python train.py --dataset="made-up ball-and-stick molecule models" --patch_size=[6, 6] --eps=1e-10 --lr_schedule="linear"
Rows from block 5 of a small image diffusion model, named by matrix and row number. Rows with one number belong to one neuron. Each number is 500 + 25 x the weight over its row's rms, rounded and kept within 0 to 999. All counts start at 0. Numbers have three digits each. After the name is the row's rms in percent of the matrix's.
After each neuron's rows are labels from the 100 images, of 14976 (inputs lightly noised), where the neuron reaches its highest value: "lies over" is the class under the peak; "top examples" is what is common among them. Only what is clearly more common there than usual is listed. The data: made-up ball-and-stick molecule models. In brackets: how many of the 100, against the usual share in percent.
# fc1: MLP up (model.blocks.5.mlp.fc1.weight, 1024x256), inputs 156-207
# fc2: MLP down (model.blocks.5.mlp.fc2.weight, 256x1024, transposed), outputs 156-207

fc1.25 114:529476527515526508468456541506504485480514487481510499535477463524519511494477452487487486545524532531501552513487503516505529466502477509498547517484514514
fc2.25 099:520485495555535508491488481494486524449483476478521500483497505452493503501532467506511497531513493477517504513564452537464485534520487534481495479522532479
lies over: purple ball (44 vs 1.1); blue ball (43 vs 2)
top examples: space-filling (68 vs 32.9); purple ball (60 vs 27.3)

fc1.765 104:528499460485478509528531522556460497496503506486481529496497510492481484522505566483475479478477508482522486490548523501527491532517507501500459486521508503
fc2.765 107:477513471458484512518490503519530475479505501506493490522473479502521538510468524507524504475520479517500489458490495533516481478474523494516499501492511491
lies over: green ball (53 vs 1.3)
top examples: green ball (70 vs 41.1)

fc1.404 086:498499499510476509468525494509489502474510501512509477545468510499511543503454473519454515534500471500521476486460488452518524517491487550478502442440533480
fc2.404 109:490511521549512512501515464496460524485468547528507479489515493555481469503522472543474524523509524477504478513578518483508475501524465481502498521517508486
lies over: blue ball (61 vs 2)
top examples: dark backdrop (100 vs 49.4); blue ball (100 vs 65)

fc1.598 087:530480536507544519506485486535513491483503514561507510501506486483532511477521486481522532501511507501484510475484462538512517510495509469489524462525524535
fc2.598 088:481476508510488561511499477450496491517492468502497500503488515491525501513437469483477517491509487503499491520514501499487516514485497481503520491463511488
lies over: yellow ball (42 vs 1.6)
top examples: dark backdrop (96 vs 49.4); yellow ball (84 vs 41.4); space-filling (62 vs 32.9)

fc1.337 104:462498518524474481466516507480544473482487514529469481497475536518516498519448498507485526479535478523516497493472480483514512476478502507480491519461482509
fc2.337 117:491500527528502461518515507528467517483516500510492537507518491541472483534476485455493534511499515522499514478503502459490473514543492550501482479561481493
lies over: purple ball (47 vs 1.1)
top examples: dark backdrop (100 vs 49.4); purple ball (99 vs 27.3)

fc1.376 103:501505462471512482533554520503514522472525516491493476495506499462447444505476564483533452522487480514506486465503508484443479500492473493524485464483493510
fc2.376 113:503471522480475495484531513486501517501501489487492507513491482535494487544477517518482499501520533497509462498511508512495541470539483499519518502469481527
lies over: blue ball (91 vs 2)
top examples: space-filling (92 vs 32.9)

fc1.323 100:550532489468523546447480492524500486476495508521516498528585458494538474466490464474517510522519499534499491501520529484492476519495495519519498457531509510
fc2.323 103:492502501524491515497485493474473498533505484516459491502514558508501493507513505495521483520529523494508428537485493503510498534526513511480488494475502488
lies over: purple ball (58 vs 1.1)
top examples: space-filling (81 vs 32.9); purple ball (72 vs 27.3)

fc1.587 105:490484494515448459485518484492467457483516525475490490514477493470510504500541481497477507481494495495491494515441531447496553492507516535478484507483454473
fc2.587 123:493473503524482454486508479495513500505490552492487490491534512540496487490477484535432487541507501504512477484527497480490488494489513470524512492537487491
lies over: blue ball (25 vs 2)
top examples: dark backdrop (100 vs 49.4); blue ball (100 vs 65); balls and sticks (64 vs 33.9)

fc1.515 089:487458560482495491477475491523476470511481526469500526540495527496533600501442477557515548503558493569474479501497437497451517522497489495523512503451518500
fc2.515 099:535486482475514505533540521527516496502499493481501536488494476528488502517528494451495529503553471518527475514491509518535491496503496473490505518516498508
lies over: green ball (31 vs 1.3)
top examples: space-filling (72 vs 32.9); green ball (68 vs 41.1)

fc1.545 111:483474494525515480475519490477543503473473521532477480465481519498520529533456507525482499494537517535515484480500450494503530471497508505490510520491472531
fc2.545 109:497468522516484480510495493531477508503502496504474531516497485530473503538497465483487519490491498503500489474522550474518491526553473510479506505529459478
lies over: purple ball (53 vs 1.1)
top examples: dark backdrop (99 vs 49.4); purple ball (96 vs 27.3)

fc1.712 100:499544503537484489498523517519445487490488473509501486502462511473482507490517488511454473491517462497501511485472515467503523490518505540514494479460533427
fc2.712 111:517531524550485519497530469486491516480496524546471474492524489524489484495498476528478484511514513493498492516543522485488496487487457498511501500595462485
lies over: blue ball (27 vs 2)
top examples: dark backdrop (100 vs 49.4); blue ball (100 vs 65)

fc1.633 103:469463497482486458522480493513498558488568499504493476495501503478463447508482500472503468477463489506541516532502498485463480525484514510532518496461479505
fc2.633 106:474482494495500460503512523492522482532493476527449532490493499538484434477507513544505484551516517487506492512467481528539470505539472510466481484562529503
lies over: blue ball (29 vs 2)
top examples: space-filling (72 vs 32.9)

fc1.115 109:537513521529493502493475509513533496447525443479505493551523461526542549490495498493469519494475488518451533503460536503510541542459480573473492479513514508
fc2.115 091:515513500496494549503513522464494501544501537505518459527498476475487530513517513535513477500486504535519513503488503506523503504516475493498468486522503497
lies over: blue ball (77 vs 2)
top examples: space-filling (79 vs 32.9)

fc1.362 090:459513483491532524448489510496539557519471505489471512506455483497511541501527567479486516489517535491512526514447499494476538497491530513525505492481528497
fc2.362 079:484494505489518514514509461499496499486497517464499492481507499532502515510511486501496507512486516506465488479477493516456501503477484514499495493504507511
lies over: grey ball (25 vs 4)
top examples: space-filling (64 vs 32.9)

fc1.565 089:481473520505514514536465545528468498467491516498487523512530478494521473477502480508500542512471497529495487495494547489512508514497512514489468524449526518
fc2.565 095:522482459506495530459490495484518487511501512492468514470513471460502440473478479493458515520473483481501513546488472449496483528508515493511499508506521469
lies over: red ball (77 vs 1.8)
top examples: space-filling (96 vs 32.9)

fc1.502 098:519533470487497522521527529525486513445519471483485507532516464521499508516508521485445483518465489520495492468482532506451540491458489533488513519491533493
fc2.502 093:532555458506451538523486484493456495546485500492506504490484473468535524495468537486507480474510492537531521528510516444486468479489515524489486471478494494
lies over: grey ball (35 vs 4)
top examples: space-filling (78 vs 32.9)

fc1.443 106:511498511476496495432500525537496510474434474482498492505489450557495513514485489509540523508506498521463472413505513457575547490552490493488507492500536483
fc2.443 078:528505482545516497476478502497537515499525517496542500540502502464500515508594483489490474501486503509493506550510493494480463525481446506513509493485495517
lies over: yellow ball (60 vs 1.6); orange ball (31 vs 0.9)
top examples: yellow ball (74 vs 41.4)

fc1.729 124:527496517542510487505472474523479489556509529557563536472495539494541479480491490516516474505559483468501541473532446480523468498529530467494486524494479476
fc2.729 105:443511514490509494491494512516474542496489507517498509486513505511479525465541498488496491512553504487483517518493481476531499485495504525494474521476512491
lies over: white ball (44 vs 1.2)
top examples: dark backdrop (100 vs 49.4); balls and sticks (61 vs 33.9)

fc1.21 106:539486537480503509492484533543477461505534497535483517529492503524520541492483464494467523548499529484503561493521475499534477525526493514504556539524514514
fc2.21 122:522485488486514545476483478534513494468467470515502510470497478439523556512478452508479504524490517479490517539506508496477507493500476489486497485444553525
lies over: green ball (27 vs 1.3)
top examples: green ball (94 vs 41.1)

fc1.7 109:465511508512490492475505576483483517464511532489486459481488493530459476498475531487494473484485498518562495456484502512470485497552520495488484516415540497
fc2.7 107:490504508515481492476500503499463507500459535479540510514527510467461446491522518508523513515504487470518464518471488537500530480532549493493472477501536503
lies over: blue ball (54 vs 2)
top examples: space-filling (71 vs 32.9)

fc1.503 107:518522529510508453482490484505477503536509532517528521484491503510519479493492437489491507505536534477507537460490481518504477498541514480491523519555480490
fc2.503 096:494508473489521502483500507517518523510455467503506492511492528507516478506555466473478502479506507484496499514547481480526484486488495501528491499453550530
lies over: white ball (36 vs 1.2)
top examples: dark backdrop (77 vs 49.4); space-filling (68 vs 32.9)

fc1.675 096:474518501522529477472564442511510510521500476511490477508533502487499531494554477542487480511538521479506494503492463504491505495568497515495505454552505473
fc2.675 113:488513524489563434532478500539528485485498516487466521462474498549483478483465500517486470487510486481487496491513485546489519481462504539508526505480493463
lies over: green ball (50 vs 1.3)
top examples: green ball (95 vs 41.1); dark backdrop (91 vs 49.4); space-filling (64 vs 32.9)

fc1.128 100:536498534487514515498486534521482476488505541529454487481524532500526480497452513466505513523542490576507518503496490535489476495503517456522515479516520540
fc2.128 091:471533508534496521522460540477537492479513484495497495508491518506476446504497481491543477496525486458500497523519508520497534502508509535460492510444512520
lies over: blue ball (51 vs 2)
top examples: space-filling (60 vs 32.9)

fc1.609 090:527490507488465519510487508500496465475525480477444512537456497510502518506498510499519465476468495535499474550464528486444508474476506493488521529471500489
fc2.609 100:492512506500499511491511537498457488482509461520499515467511511498515498521502521520502498517512481541499486485473480489475524467496518508538498501518548471
lies over: red ball (81 vs 1.8)
top examples: space-filling (83 vs 32.9)

fc1.222 099:497512494505541454480468465516528513501457486512501538549479466444454503478535510477537522507494523514491535497514534478498524506494476500512506511441506488
fc2.222 075:511501507505472493483518489492492519490479517484478466505500505490517480485523495514530485507484520470485495480523496517473537490503502508524502514529494498
lies over: red ball (47 vs 1.8)
top examples: space-filling (66 vs 32.9)

fc1.250 107:516487479484545485547487511538510507483483499498486513485485481483477538491562507512513496505504544542507521478522500513457503459473489500538497499502490497
fc2.250 108:502495510543527555485507502475446479464510466522486510520458466541507509515480479513471516491493506497534509464516535486497533481490496482505523505466470468
lies over: red ball (73 vs 1.8)
top examples: space-filling (82 vs 32.9)

fc1.32 105:500487537497510465534521468514468521483525454461526491496512470484512506485539460505465516495486504465478519536492536500477518501526497532490465501523520473
fc2.32 128:506495499518520495497470477487545531485485509476484495488511493529481462484465483552507516520513507480499477459546469484508471471483507496501507500538488520
lies over: green ball (82 vs 1.3)
top examples: green ball (100 vs 41.1); dark backdrop (100 vs 49.4)

fc1.447 101:493499514487503458543506541531491533495557511472498499516467509487509485518508514463474478462457532477533511547492485528490501485490483531535542490511507484
fc2.447 115:481519486504489476517489524486524445497484497520479527479494488522508477473471497542469515533498523546520489463454483532482515488491514500480501487506528462
lies over: red ball (49 vs 1.8)
top examples: space-filling (82 vs 32.9)

fc1.408 090:525465518508536480520483499503481527484491497500423495502481436519486528478524501502543531533472549496504553474492506502522569476494488477519492520505500518
fc2.408 097:524494521497531522469476521516471484502495485515502496488479481494532540467449507508459491468512480510484479478506470534458542495468524515511507495453511446
lies over: red ball (31 vs 1.8)
top examples: space-filling (68 vs 32.9)